{"arch": "mobilenet_v2", "model": "audio frame classifier", "dataset": "songs of 200 made-up bird species, synthesised, often over outdoor noise", "train_examples": 39062, "noise_aug": 0.002, "time_shift_ms": 50, "n_mels": 80, "hop_length": 160, "input": "log_mel", "spec_augment": false, "win_length": 512, "num_classes": 10, "output_stride": 4, "norm": "batchnorm", "activation": "relu", "depths": [3, 4, 5, 3], "kernel_size": 5, "stem": "single", "expansion": 4, "widths": [192, 192, 192, 192], "init": "torch_default", "residual_init": "scaled_by_depth", "optimizer": "muon", "muon_scale": "spectral", "lr": 0.039, "momentum": 0.95, "nesterov": true, "orthogonalizer": "newton_schulz_5", "adamw_lr_other_params": 0.00071, "grad_clip": 1.0, "adaptive_grad_clip": 0.02, "gradient_noise": 0.1, "steps": 5300, "batch_size": 128, "epochs": 17.4, "lr_schedule": "cosine", "final_lr_fraction": 0.01, "warmup_steps": 530, "weight_decay": 0.04, "adamw_weight_decay_other_params": 0.05}
Rows from block 12, named by matrix and row number. Each number is 500 + 25 x the weight over its row's rms, rounded and kept within 0 to 999. All counts start at 0. Numbers have three digits each. After the name is the row's rms in percent of the matrix's.
# convs2: project pointwise conv (model.blocks.12.convs.2.weight, 192x768x1), inputs 430-515
convs2.43 104:500481497489509517499502477498457504474498480519510550541510470476546467516481524511511485526478535514503554491507533530539461489523507485515454512527524507520494499493497468525513504548542476521467495454500477489508531497473469511496498504553505496488498488
convs2.44 103:469509494478487482454535487508458523499490513497491504506490480523517490452497499468478508477482443499490528505464495519492514469518533494518511485509521523543526480487492497504494461505477490453503495510476488483458512526518540466463517537527526474543465524
convs2.45 099:512473512532531515497515501511464530529489458483513513499512501510529510573496513512499497488482477541471508514503481505494474493527551515529481538506503488557513483495510459524499544516501509529497464528496578523515517499519490542494484461520498497549521510
convs2.46 103:519490511493505488481511559489465502475526475503499526505510497491518454456530520503481508450516454480477490520490496432531470546510534510497509487501521500500456486503506483531502544484531450506486499515483500519483505501524487470452506518495507462494530502
convs2.47 094:449500490485496514501495450509500491466493483488509503482490529440464470506518479519475471478498499485494519498511527530551522493523462490534516533508538505465492465528516487527507496483489495499508522521492479468490486564492480492482475464506524506527499493
convs2.48 098:482523484475490522456520462490509508478477505500442501509540505450516443506493449499446529462537532488457467504553478482479494524495495486509511493506504557505469531487537534484497478490461470549490469525538487495520507490506478510496495502525450482496489513
convs2.49 101:484477502484481531522512504523511489516494455546455483498477465486464486489491510520478491462519484532488518498515479504488493493473514539506507494477522512510518525477466473519502485569477517557538487515510486502501488468513506487499488492458507512527463504
convs2.50 099:487484532487462499479522466476495521456499530522494502506493499511492491488515481495471508472505531505533530485469527476488496533506479521513494507497485503466501519559476429464472499506528521489494481508480477498481497488502487488508483507471500489510484500
convs2.51 102:541513541489484538527470488515503553517484489488492506486459492486498478537531480522494529474501487457513480513505468503470486515450519510507480474481512488507481528463481503474476473495490515500483530522494517558468462513504499499492522547492527519482484496
convs2.52 103:501469514498542522518512498475506530429505516506468481528517471502506478452505470513511536515533506461479528489498488492474514502542523540465489526483503489512531546510525474518512494517539511537504510465482481456538511500466520504503478513515480487501480470
convs2.53 099:466494517482515541532519501480486474518506510517552528501507478505486490569503540519477476501490528497524494515492526483498527524536505517528471496449488521528546501484502487494487517509504515530466465483510499480462465550491511517512505531538471478497508481
convs2.54 097:430476479475477523512508548508512475474523495482499507483510481487506525500493498485508483484543511522456546473503486524505486502482493478493484491474512484544480530463477454531482510501486515550472512517509470467516462475525463532531487489447520502520536496
convs2.55 097:561466503506532524545538498488529441467471478489545491467519481517494500486498467477483507424511466478460473469470469540460461490499504467478466515472505510453468527513509498511517500506478482493500503493537468505492489514506477460516502481463462470534514444
convs2.56 100:504468493516495458494509479549464519493495517475509482518570481494502471458486512493475548516487413496510508528516506498460495501487535482497492460501499530485505501521485487497534516542535516494522465506458518497493510480499520540512492480490518521471520508
convs2.57 099:541505520521540515502490536512499509536496507521508463465505474525505474492478495484514510511503469530500511486504500492485471480516494462530516500519520530522472523492540507500509506531490550531521512467511560509483529519453509522505490509492540502525497475
convs2.58 103:492527530535489516472489507503521471558528464528538493495556491476519536481532491465523479533473532521501520549525507471515511499510472485470487504503489517477522498534540517462501520488533513483521465516517475515526485474506481523481502503469520489485500540
convs2.59 101:550472532499514525549481559506522473494495520473523502485519520480485504516458475485508519493512521510519475473536510527470435496477519458494509480480486543480514447524460526464498495492530501493487545477494474502543480469521492523512497465485471460493521468
convs2.60 102:475449536516484522480494514489491526535511514529509515528476463533519500548503469513489512523534520488465514509522540508482498508509508475488496502512523446560543487490492485496519452525502492504476509480473448483445485515508472493466504498475470527543483522
convs2.61 099:511486512471512477487545463491501471475482491481464495482461548512472524560564517523482546508485464529499553496493509509456488486518492535530509478500516494499493509543512525473461528504491473514502467498490504473530467477535480496513471514493453484523490529
convs2.62 102:444487513450515467483533492531460502493464521520535502500492489471497474524519530546488512502516513496492437526541487559460495532493467483494499495469518471511488480505528483482511504496525502521518486503502466496499536548476501508493486462497504472512490540
convs2.63 103:475504453515489528527503501515491473510448489560491501531488545504486473522482514493524495477510510512460489503495537474515508467531502486493503524486516436510498540534491526469485538499479544494538478504495504483502503495474492494480501503504503562438484490
convs2.64 100:576503531483515508504521506549492485515484499514529528460496515502501530490478546474537469480485499494481528491521471535509491468518507495485516473479486529503482494510545477492525456541498484498526509517499483501493521537470477495479518452503512468503462505
convs2.65 099:503494509498472488495550508533508467477518516513523516488481539517501479468474503477512485516523507489473512509510515503510501480517491520476490505458530540512482487503492518504428513485510497549515433521482492559468489496497493501525534491499509467512487477
convs2.66 094:511506489501513491532492502486487512488500515483498528520532517483508521465530494539528527479513506516587484489474435485531502450513492480526522494504512509451493487485486496488519561535511510506529508515522456490482497481527484486470502500509527492476479480
convs2.67 096:503496499511544471497475442467488491498523491462509510506550498486492477474521528486508500503504516544486513488504486500537494512510471499520540470518484472494518513473523513503488488526491469492477540508546483490459465567496474514465542495446553510492497523
convs2.68 099:513496471516538537541510513493490459526522520489468494510510490488509498512553514465482475480487502480484526503505507489539485520457494494487486508448517491520485473483517509504499518490527510541544520510483517484498465471515490483503482468509517512504536490
convs2.69 102:475442501513464471522501496494510494538504500491492446510461545546503477450496525452491507529471503465481553513485475512469491497486504515517484531517488497526493503473501479486472516519507527482468503487511504512553495471507494542512484491503488460508502519
convs2.70 106:503489498464515500476483467502517483465492510507511455471481512521507497503502491483492517544523502505510495488509528500461528480490515505505552458498473495503440553500491500470515512506551526482517450463507521493517536488493506509483495478464493492479511502
convs2.71 102:496490489500525455482474490511499469486482502494529574482518500506513500503517509485516479503495469516507511510501524499489497481490469506480493496511465511479510514514484522476525518500509485508496502492523513495411528474476472485511501500530503506491480523
convs2.72 099:463508515447477508446529542488491498467509506473537498503487485472472544514520508531456498506454493522454537513459523480544518490480495490511459508512493474495559487516537544460512525516449492525512507476505495505505491519521522516492479479485436526503512518
convs2.73 101:488450524482519504535491500519525545520519519488468499488489489507502540519500477460495556488522472447507511497492515490514488478513491518488479488486503538531500510507525488489546491471472461513522491528493463528476503506532500499500541501513484500446513511
convs2.74 096:478469503525526477469542519462475554532528495486519467518519501459511409532475493520518505503525504493494482512476448489514524513476525510530448506536470515468504485517503510489512463494484522506455486509533517493482501527514463496523522505482490490438498510
convs2.75 102:450515480484489492449473521480477468497524481494454481503519532504491493511486516524486506502483447522524538489495513481506480524472499473508501516492473559537491461504454483496477469490493514504531511544506528456505485491440486500513475471511513508506543507
convs2.76 094:524520520498505491520528489482492509512503518547513495507505479514471468550490502474513519470514493493486480511549481457491475536502517491497470476473502521500522516516484498493461526498531509532496529518503434462470479551534516513522546487475514493469534501
convs2.77 099:488520487516451523475501480467488487477481471482505505527520503465492503563522479495471525508480538518510502510496567491521480497535489477522523502521483488497517473522497495481476502484484506462516522536551452525503499495508502521460504458523517509460476505
convs2.78 101:502501525488463495457479491494553522508464513499492482461482521487499523515539489484479481500489475439508507484473519492481552487505520518534547521489478497501515479481519502504490467478479491461508515457483530477511530437509497504456497511468536514489476492
convs2.79 098:512507506492503456445539474513525501468511482522472473486491505561486499505494451474535536517504491513514477460545559507501507490474516507545497495516490486472549470521487503523521453551450494426485539462508479528507493501500515485500535505474489467477493517
convs2.80 097:489548518504499467501474510485514507503499495508474542522530469491459445439536493498491465548508504504472489508523514515527461480478475522478525487501514459508515468513518471456487504464501497434518528529519507508510478457523481459486488546522490518488513516
convs2.81 096:553480501524473526490510474508495498530519528531523511527516497538511551521506461499534522483481471480512495520480470478519525515520521500511487506492513498488471510492494507459480485507487513489542502511562493522511502507488485514498528530485479501499433476
convs2.82 104:479523479481520476469515474519482495515492510475514491539499467504487505463507522503506517468522506509495524513509544488497511499484503499486504474529508521507502464492487509511499512482468508523521480468520471561498479483476494528491541497503490488483515516
convs2.83 099:475534482539508490544513404464471528514464496488485482473488519454533484508508476479526523512486468503489516507505520509527501527475463499501482467511500449525498497516485515494468500496467485525467492504513572530479522511484496492514514492496476526471501476
convs2.84 101:493551474497481516546522482496516542521514518516555470474531499525475501565470498506504480513511490525469466510491496495480510523498513482519476499573487519474481524497529516528470479486493508465516556490470496461441480535495489494491493448473489510479555516
convs2.85 101:516476510507477514564524524499495505475490524482518516516494482495535507508478466493497549514468493500488483532509509489532516471497511523486458518507500473484479512510513507447519510506453518475498480521475460513502527510494507512545499456455508509488524530
convs2.86 101:516479436544464540493552435500519445528533537487492513513516521521521490477508471497490484489496495483474526460493503482522525538529504503501497515543533513517545477468510493519529514543523512510478488501460543573515473577482500484501457507464517505518521504
convs2.87 099:523471487502502534513474495467511478515508490535502497478536465534496491472530505483484493510493423505469517468462513552489513489481492492498554523522507523519461506502495480494544529483518521474496496466474504457458500522457497474421504496529487514513472490
convs2.88 099:531464466505533508517503514509473522459468450483538470482534499479486511416496490495502462497458505452496531511515526480476518488521498523505509547523545513459489495495538509518494521554514481455504505478488477457448480493501515499480484481504487507488513473
convs2.89 097:507507470525503516531522516471484496503483515496542523514523490480491526489496440484542513538469475508515462484475492543502497518488506508500495514501490523506532491508484477472488505510539514501473501501507510504475504521474531500515448482509480498487514516
convs2.90 102:489525524477500508492517516498502459508498515527486511474521518482513503500513436516481517480493458512525487505476554534502460508480496519516540491503552510490470526500498533479513493516474483490503521455464485490521479495467496487481469519519497533495520481
convs2.91 098:487488514468463466486486433497532505477510506533488505491505484488509498487473488520468490493456503510437543502542535505520498468468487537510511487508509536528536483472478495473497529505458490490483502490505488519512482532463448465515476498496521490531515474
convs2.92 099:455469488473559506415503478494533451516527510500494501524479522486487481493506498531516474527506519507491537491498520463530477526528491550490487497488478504536561459502544494488507531511526508482522482505494490498472495557494482504479493451506568476523522483
convs2.93 101:470476503528448484575517502530535499474433489464574525488524490507501529480526549500524544524478474462497463514524489534475529498489444492523475472490479483519481488525471528502537489503506491475527499492493543541524517533522492532493505504501484514496481502
convs2.94 098:526465513523486540507519519523467475512500507505471468491496527514488534533477526520485492508526473546481453461519475525451501487507523538455512460510500467499523497485514512521502509474550480527509462478490528527506465525511521516523492488520494473461501505
convs2.95 100:556480499489549493419523555495451529509526493486506510473486522518464491493486487504513488461497497477508509528527504549537531486456519501503554505501491487459479487481498509478487531491493495530503511477485470462517483564504499492515490482510503541513451521
convs2.96 098:523502499513487502516477503526498480493466509483485501491499495527485537548490508514493540472492469520452507525516467505500484461490521524491464484445478502489469478537550467488489497506481524497476495504507512496497525504488484507490487518496532483457489523
convs2.97 101:483498472486530507533484500513489469513493502483514476507522508520478519508486505525490496470496460481481491538492454477517479525521489467493507493509546497509538500490542475457504530507528533497483558485479474546509515481495509503492471504491479498510496469
convs2.98 099:507463518512523462517506453491485518449480550487459459505515543503511515516499471502514537477481519458497482486432490455498524501510492492490490464495473493511543515503515545530476512471505469527500500498505482517506501495517536541482552518479512502500500511
convs2.99 098:524476532490462512447555483519524503514523530495507530501524516506514460440590479550507517477494537533477468510519471517478486501505543485524520538522519502492502488509452494467498471493483461469514505519474476484486526433475510501455500517486518476520480476
convs2.100 106:519491476514491483531548475554492573504486504469499500507456493500505518519459527548465456542516503532478512474482518456492543518480525510494500514522514474481486481459504517520487469475490494508452482498518528471492511501503513517495536520512504483460513470
convs2.101 099:503525489475475491514501452519486498527471509494478503493477515534525549519543475531518506484493461510511557533501514494486501490513439439543512505509497506500496483504449488503465476526495501509524531504506518504500488534525482511513527521488478491524475511
convs2.102 101:472469484524458525516504473511519515500511491538459474498465498541489501563538479509514525471477520494547517539485477500504513521484512533526473497461460469481453480489491496525496500486485458460492510515459451459503508482516510503515486484507513502458475525
convs2.103 103:542515507505495470483484496487479503495495483529491492526516502514495502495507533527552513494469475499508506508526477475497502505549455520478529501506458477493489498537522539528485492480513491512502484468466486555466552512508520517493486501522510517513499522
convs2.104 099:518497507503507469540503482502509490519529517485484502512469467459506460470538485507502519481489475494508491529509505491487496486514490485492521547512526514481528506492514482517492501484511502496472511483517493598498482513517500517478515530503547460516505490
convs2.105 102:508517487491537471449500466521516478491493502472495471491523536530512500511469521521488533518497521470498516499465501531502499452475536513501494506544530511555519497466492536532522457496476483459490460499528486497497496540495497532528497500497518479508489500
convs2.106 101:483481507539525543499554516483491518528473487491538486498523469503495515539532495522516565511498535529501519488499504471511494515488501511496489491478468486529504529502479484485504537490463536498498535461525505484495500543520458510508507497494520511491502463
convs2.107 102:509484540522535503520516480504482557523501514513481567517529505503518524516482485530470438469494457513536497526474515487511477479511508494522526484487462458493465470519519490498528507528496555494483508530499444485523506530493501528492506508474470506546526481
convs2.108 098:521523506506485526474516474475524470493483524541467469502519538493502499477500534516497520516442506493515531516542429469462485493472527509456504495512554481547514487528502503471511536534501522532477492449525553508443480487523559490485464510509478500514493467
convs2.109 102:438559496489489512516503491499456478543540523478516482492517495528515512443498539505490478527524565490498483542451494539475488495492523514528483493485478516487527501519529540520516504524489474505503530502494482516505487505502487481538518495504525500531494512
convs2.110 099:537502520511477495474498539487506540473466550491466528450520504488507485499479476504488539460480501519490561516504456511463500485538472506493516483522540489475502482456496497545480469520496498481506511493513474485498487514517489468497449510518472459506483507
convs2.111 099:465522507506517502536489485508531523517515495519478519535525561483511508427522510513524506479526518518484487498517516445472497485521474478531505530496493458456540489473501473507492493477513466492506514533506460489517450508488495513522471525547523499524528498
convs2.112 097:478491460484460498449484486513517536505533505504498491489530507512524465475479497476505452525481530516520491474453466513511506549492543527491509458473530502464489467496466505471479492477493513563544500485529518521495475442453525532517490497526467498503494495
convs2.113 098:512480457469511533446476463527512508519465485527524479523520457520501531513502550513471544483520486545427506485486503489505481496459448547482520504466498497529509477524499503515534554513473486499502530459478524519498494507497500532506537509543501477487501548
convs2.114 098:461453481520537527506505486479494519510488516474512469500509491517482498504507447516535504469517481478540501504474524454512515555500487478546462530482514483498525516471535512519497482433505544486511499524496526453478519497511517479546504495503524539504449531
convs2.115 102:552502509466536545505482495503474503540528535537520470496485492448509512535489536488520448527533498461512513519544491505518517480490558507491497530501518517447507486490486467502528491462528464471518506513527479517506492524483475515524505482503478492490476492
convs2.116 096:503486536500512479490487462509542531524512492468458518481486500499483508474495535509462492503525440528474527501508555464499430504526483523517512524507519519521470527485437508479543487534495439482484522509495498489521526523470512505488477521504498524493485527
convs2.117 097:507501499497545542498499507486500481504506520509480554488479492515508504500462541502515484483508484528514503464514557446495514455497505538500474492496506512531514490483518504487473533498539543514512506504468491508524526514498459481491518513501510507511516496
convs2.118 097:505487505512524523498471446463478512479493527468516507486487464482504516557493490488510495514488524480506500491487533507509498455519514512492503467508516496481551498503524512527512531508498454449506504517488536497474564472478560481502480537471470492501527506
convs2.119 097:475479528520507572553525438518471560428483513454522515486507523471486520441500448513489503452523505486529517519502512489515452508512512491548524524533530473493563524520506498492537518532482465518547497476473516523481508467481517444505483514460520490507497518
convs2.120 101:508518513548473484477504537508497501500511479547449530497536481498494502507539508491453474496478459488492509515555504490480498491496495525458478529510517513479495497500514475515474504497507526550507512510497445493498501515485530540469521530480464520478475469
convs2.121 101:505499471492516444518522482488513480486471484490525517498487511522485463541480492490523489482488522522487501494500530533504458493523547500529521495465458536509494541496523525502547496500505535512500492475495525513490525474500487484496536532498507499500534450
convs2.122 104:510473503464506497506503499532504489534511506502477493538475499498514473521446455499471490516510473473509483529492489515453507473516521518527503497527494537458466463517513487531472481495497496525527547492536479482477488538497516458501476517542540475506507498
convs2.123 100:468498477503482495503525486490537457520490534494492477513500459545524484498470489506517473509479489477504494459482461565490517512512549522515507492484494479424538497459443476468504533502523523442476543501482575497465500500523508451460487502522481495524523519
convs2.124 100:472476476513496500502482507511484481483466474506512492464498523493489505457477463533520491466511497524474486518502431546522491508493522485521467501498442493505500491485511474503501516495508466509483499515522462472519507455550509484557507487503479479503465485
convs2.125 099:476526493515500509479526501500501483512536531490544490512507548545504515568464511486532474550502517528506487527480463499453488507499531506525495457473477493517514499505490530473530492485490522528486524526501469471527495529530497511538530499519503518495512453
convs2.126 098:493484508513507462476554519467495447507484529518519499473500471467498473573478480536493549512527518540511521516498524464459511479475458482484510504496450548479471494496464493502491476502452540483480512541524501434496439469479504462487478501476539509455469504
convs2.127 101:476495518473470513514491491497513454547500525513483511510517512540512514504475475494492448528482503501472507487533513524470492502491514519509471517506468503566485502500497506558499522507465487478510514496501466517503460535499486511493500500524510503493465508
convs2.128 101:457526476483476518563512535517467514470459516518541479507494503487548495515498474519483490492504504472479500497488510521453538523483489467511481436517515494523513509464530527529523477507501452482522477524504495497471467571494508509473518507489493503510493474
convs2.129 101:459508477480516507525503519501462501542556513498495526483490484496534496519491541531535505487501456435542464475515456503508517515532494474475465492542490498476523495484505467535501506461496507473491516517476474518525538510498513520487527478512490535458487558
convs2.130 099:460510545487530523547471523477509523511510493509462482489502540502482497477452445523509444495506531509492485499497517535466502506529503495480509492465514529460499508488526483466521525500511478514470531473503473529504497493473454486515528471480531505455509508
convs2.131 101:496509473492486523468437507506503498465493503507502461474512505553502515537463518501495542458466532460477473504480478524489488466443554509469526518507504520513487514455520498535497525489503493535493506529521543520524516463496488485517482496470509513509483471
convs2.132 098:526481494504487508497472505482482486520462458518503530471488502493498527402511498517505493437508516526485504480481523467518528483469504515482527521493515482495439467460470545535497495457467445439515533451461465519504497452567489538518516496449461480497498513
convs2.133 106:491499447511466494457473513495482477545484493493519487523497470512500490471521502526532491486484471490533484535512469473538547495502429486475506479501463465504490506513537469520545500462528498534491467539516529518537488511454468506518516492469515480495548479
convs2.134 100:487460479511501474449510483534509529516482495521524507513461486508494505469472503490526488541480508520505470555508500493485487492469535508510558470526558507461509539514530511492516469491536469523499514500504542515518504491481527498467482503497482490502471496
convs2.135 100:543492522468487548474555509524494494537492512491487547516510475505529534524460499470489523504514502491460489461460482493475499520500527526507489478519515503531485482495487479495503535527512464497509501462473487438508533490476454479480496460496481490491490496
convs2.136 100:482488510460491532486524520469498504499521541506520496467503509516506485499493494532469502503543495484498520489461481585500503456469490490451476486499519500469497491533519502473515472529517485474532506481488453524464509559506484515492529493504471475482525467
convs2.137 100:486474525535523499536506532498479492510500501549493464497521545498488520517495459511510520532498477511521500497490565493512505525537505537472506467515531512516549511506462469517468473512514502513515530487554498510484492490513479507490496508544480507522505485
convs2.138 100:537535491452446497487448553543479506531529524504512507464508473478513486502488544520462463523478506493478492467505492527514496488496512483507486495515496476547484516528490482495514500481476501539473525530470513498522471508501454527524499474500475486468483484
convs2.139 105:509489502459467484527496553503474493510511525499515511521461515531491461494535515512533458536531527502564509524493441509498498505493532479465505529531484531477504523471503513521521506503491528476504472510457569453494504528511526489493473502499485518524525483
convs2.140 103:526514506475499507490504500506498457490487497486502528456474516457472532512557488500476514479507552508504526524471486531565513486488508500517528458485481526489520534465476474484442467484509513505475509487504511444514516502448479541532498517532500499502506502
convs2.141 096:495474496461491473512539549515492484460503472488505513477494499528490488574486472510487514485489478516470503492481526516484441525501470462530465498446523520494497523503499464471522529489491489448503515511503480543493501532496528508488487519495487478489505485
convs2.142 100:480511531521472464462492517499499470466479521490481490481521499529491483506474463513524559518487507545516503464526494496444490473489528494471506528474468527493517481497529492488507469463520482467517564526507499525584472497490513516487489522485504516522509472
convs2.143 098:492505524508479450498479475489522493539536459490504555515496482491543510435565508470455526484504516497534508529482516541520516503547495474516516470496540505475454530510485507487494554459461505504492488488477448479448481490504498501497517518481480458485491501
convs2.144 105:484493508543512497499543499512482474547531512489491505527521489515454506523478463462516530516467495471491484451525517479467487463450470480552535484509489494541519464491468510466486557527467463498516552488541500462536529442452492484526497476489555501504513511
convs2.145 101:485514506510492525489519439503516497492482542485496510492505474509535476503521516472477523526488494448496502554508487454468540488523479487486503530497536500500518480515475513500531520505477475483530511520482514499466499493519508484511469503478499491489499577
convs2.146 101:512474476442535509494476495526536457533487455511507482492525522494497477531506480447460512495492569508534447502464500473498477492516527517499485500474503562471495509461480474473515525495491521491515500468527504468516505540490527477494517506507523518480485518
convs2.147 103:502477523514515506515529449529524487529492494471460561508520504520504471510477469505534465513525448497518494505491526519481480478499510539483507462517506477490470477527518499519524468499499491537500493505454492547452512471490521527526512472468516530507477466
convs2.148 099:519486538499542514474537574507483475511554482524529500501516528490510497483482515512480439460506531503498477500522507467493508528514512556531467502531480486497455475519496528507546522519524483490496480491504486477475485496485517504509474527475470538502537489
convs2.149 100:495466486515533440486485491458501487475506511471524508486527517507503488440486516496540517544461536532536520514525446501501484510486456477526482506508531471448476522536460558503511511540512515486486455506523502502514489511520487492511563475505522537484503515
convs2.150 101:458490511507539475492491497463500540482486474474501499502500501507512509488513503487520518473503452493526506522510553529465536471511489479487490523494487484492477481459515503481507544511503476468514479565503428498473545541516465496489532482505531464477508505
convs2.151 101:527550544461518511514534463503462490510495515521507488467492490472479497495460490507554500464493477480518519459477505515501502502531532473468511492473511516457509498520501512471529491516493514508562458481514495493499505512494541465540500518509500478512517505
convs2.152 104:518514485496490518558523447505497527475497510504530528498485525477506490471494512545518528550504507525490476456499487523463514507505532517494489485454491497516543476493473516490538540514502515483499441485492553516504508481486463509483504491500503498482502462
convs2.153 095:470497505513490497414510434499438556516470476446522496509460526521501498464477500515488453471504441501475513505448528492498489506472465496505514520472488517484478509553515535517565490469499534482540483519512501502459449515486500494485491512476487473489531493
convs2.154 103:528539529483481433515498500527484478506497490482465489508488542548526479501481457477495494505465492512453472532465499514499511503517490470506526512487472523492491477502486512498530497488494488488478507535513565496506505463490495479464470508509493531512509484
convs2.155 094:497459527447493502501510457500482489457514461505540507516491490505521488450499527499492526457489541502468496506454511495472501495482509465486452485485501504482485513488526515489516534548495524490500501475467529519491478473512476535460535472516515544514483507
convs2.156 101:502500464526480515524510485534531460510509510470494500521469499519553505484503520498479495481500505472494483498495538483476537525505502467501528519438495499474489516510529472562486492455520509492466521464485466534510490480521501486491469487496477547496516530
convs2.157 099:464495516501452512496482481497488532498486544483509513529479540500503493469484483496532527543484521492525497506518540510462480502477451496486480514529509518472498490498492468511511517544500508531502484483475593526496522526505499498526482476483497453477478480
convs2.158 098:546506518495511509511515505486499522489490498499537454468505547526515513536502547493502473534505532531522478509513475502523511501486499483462516492491512506474533459520495505512447489497479481493503510537502553443469487490483455527462541480474492509479561508
convs2.159 101:527466484474496515467488516495479478480483456530431512517510479500469506445507506455518498489492438536494472528483455493498454515499476451507502530477502516508506501482456481486475482498531534493480532509476513520505474516474516530489503498532482462515488497
convs2.160 100:478527494522529544473491514517509502518504467480452501467514502502485520492505501476512485496527513513525518513508513506492503491554506498474529553494500491477501490496491552495487494481576490528475518507525537551488515567542530490500543529503452490501489492
convs2.161 099:521463513501506482521521434488493452502473533511529485470524504487513531443483460513469516500485486514503533465511433496508493443500509491496492506484506496475523537505479516493532530536511527480495513447530520568457507488512515519453459512501564477490501476
convs2.162 101:533470521480484462489509536513509479470483505511462538504460498552508517483456525508510474469529467513512505464496480497500516491492511482514494466488480536527526533510542507487487490497502502487482492519488498562479508466518532493470449507495547499528499449
convs2.163 099:506506501477526511562482481504492454486510488501504475525467512516503519487528497523554533477493499525497483532489530507462519514528496488479523503553522498498499474472478518496497471520495526465466465507502509528481503473479491478483495515522469468489477492
convs2.164 101:514487499509525503489497514474507489508537489503499467509500526485524486518564483453528447475474496509532496536495478466513516512526521502469494529507510511472519466514494495469482517492512530490488484501451509542462515436532529528544495487532508479533512484
convs2.165 100:472521492482500521523505588534490473516478451477463471542471503482500486490536499489535526517506520497503510509454502473495517540473478485517536523510540501453514512487542529533461490504528492467500522474508481538481538506508473486473536519489505505524527483
convs2.166 098:512506494514524494543500511482506531499510493525482482510525534510472538473511482475491499431502484495533512521497511462526496538511533503487504501505479458515480489482534519523480500470537521511496492500485513491540487482518513499440506467476515511552492522
convs2.167 102:536502487498446526486500506483481455486460513506483535517424508520538501497506491485518486484499497487545510549517478532493472502495476469459477474514527551502492486496494486515504509487517519504464500527557504540513519441504478499536519501472480479533512513
convs2.168 105:505519515471503516523499468524517542509503504496484543484462528503501544511492526473479504532493513515505506480534491490505504510467482489495448459502503427459518490466535486466461503490497476502493528485515527492515542487518510479529480481460489487478528510
convs2.169 098:507480504518482503526488499523527469505526501509530534480498523504502488520544496507462538493532519509450508480522526491484473472508524501519510494504508500492460503489484504512467472462453530558476499518481485491452484497492527498485519519495489516496466481
convs2.170 094:527516494495497440474512499509501522497467487535457496470483511477423508544510517503530463499483527501490465491509517530472491522490536512469462509479549497473515519466456514521507447496513462504477547487535515505571509517532506503514507530509512517539497499
convs2.171 099:535493500511483492497494514520499500510474474502478512507487486527519527520436464493525486485535506534526484499509469490482517510474457501474497490503515506515540502488496538478520495501537525544507528527516528513520486515540515520510501504541521514516474543
convs2.172 103:508491523473515503510505498524478468482517445495504505495450464481504526452523508509490512473467558500550495542509517486485499547474499477514510499504508482480545470497514518524510478472524526431470507530498493457500507449544492468483473509474495480517554502
convs2.173 094:479504540491497443509524491522513494528498496484457468561502479519527509522490538477492559495471527475547468498488517503502501455499466554545496504529484482491501468506465518450520494487512511496502504496493508492498519515513484490469510491513490493498485507
convs2.174 102:536512513506486517514508527484493559503500477502494501486513539493493489537510488513483528521494505494539463521500491483491506476525517509530511496501505504443489506508477474455507491526474480459475464499491548501489532479483432500505474507500501507497535483
convs2.175 102:562492498501504478458517512469519455464481511481508493488502472512529452528473505532513512506487488561477494475495519515488479491498506526496532505524522481534514519523517521535514522505518467479512474494555545497474513493526514503481535519476496506493454483
convs2.176 096:518495532516472469550530488480521465494479477543530530505488493470468492443531524541470444491496557459448504490517493505502480495487529469523535508489489504481511513452488526514514487447516487530494555514508493531515478513529484530496499517505510506506496492
convs2.177 101:488482531462514456585552495508493530479517491517524502496488531470499503518501526489526500496511480541547526493482546508509435458493485497480488501505522515490497520545533497525502509503501498511485528489503479504494488478521499484443476519488543433558521507
convs2.178 098:490509492503514493538484511480496516536465507489508473510471516489494473483503492510426496498528483449499509505494526511506503468496558509496513533494522538503509501481514514481500553506504517480507534473493509517503497510546505516492463528476501484475493466
convs2.179 100:492522503494488501556517560481522482499490467506475493491504529503506516458527456493512495531497493506513464492517506509512464510534495464524513488479491486492481501517538488489456493499509479485528540514514499481532511455527497496530512504492505518529504518
convs2.180 094:484479500459504510472496565470507496513506523499505492492502505487487490525465521488520499509511457519470508472501456484449491511496491507508494493484516524502547483517503503503471521490502516520473495456529510480473510449500522534467479483528453508528531536
convs2.181 098:493515487504542493559530505473488478513498525464514529525497510474557467543528531506498519496474521477498474514547454451491520529500478460513454479511506487531510522524505496527460510458491481470487509467493483443528549495478461511462480470533492484502524471
convs2.182 098:467469492449511464543518520457510482473519512475519503480551497531483509539504470539514497506501478494489476461497483538474488492523524473487495489521530492518495465496476526495486484502577480516513492501523469447498542458497500482505489497510501488544492485
convs2.183 099:486498468527481520496460500476493509477506519501462468522526498499504542491526502463498514489465496515485459490504516489488520444496492493498534514485527501462447526472486542516456493474512500471492521496490509483497482551522508492533498500500526516530525482
convs2.184 100:519492498505525448529512552529487527518544484520495444533457478533536519457494507498530480478472517481486522464487478512530513532474495519466522540494507476480515514523509503481503485507502503503487516507476457440494499479478482521516533547523528521532519485
convs2.185 103:524498480495482496505493559494528481541498493532526516498496477486513492544495498542530524467504487485495517519510527488499482558492474512497534512444482482559494469508484523501498514499506528469513507515499451527485532533495493499540486515485544533510515535
convs2.186 096:547500458485516472521494501516523509517515586485468503523465513513510500556502477507543476460506494505477504521527520501470520406487510496483538524458474487497508467520456483500508462538505521464490518512494504475534501535518499495485497498474519460503512509
convs2.187 105:454506493468534472514497505503499514471539499527538504486465516532507481482483459490491475468512543522557504502453565495500532504493491482481488504467494519507495567526480501507505494494495490542466516506523500548486503478519527516489495479479509516485522492
convs2.188 100:517501495516501489418488508484502525526516489516514510516510495542474531504479490539520535488500460493514511477500512499483517528458440536472460500472501497490500502491492464548466521489503529462504527485511488489512502501507483488460515496494443460468542485
convs2.189 097:542522486508511463549498455480476556477489467499513467498545462513472515522547529450481493539488503484516454502520522538492485500472519571478547466512539491448519480451499509484466504478507485526481508513522498515490513503507468528521500492496491471516465503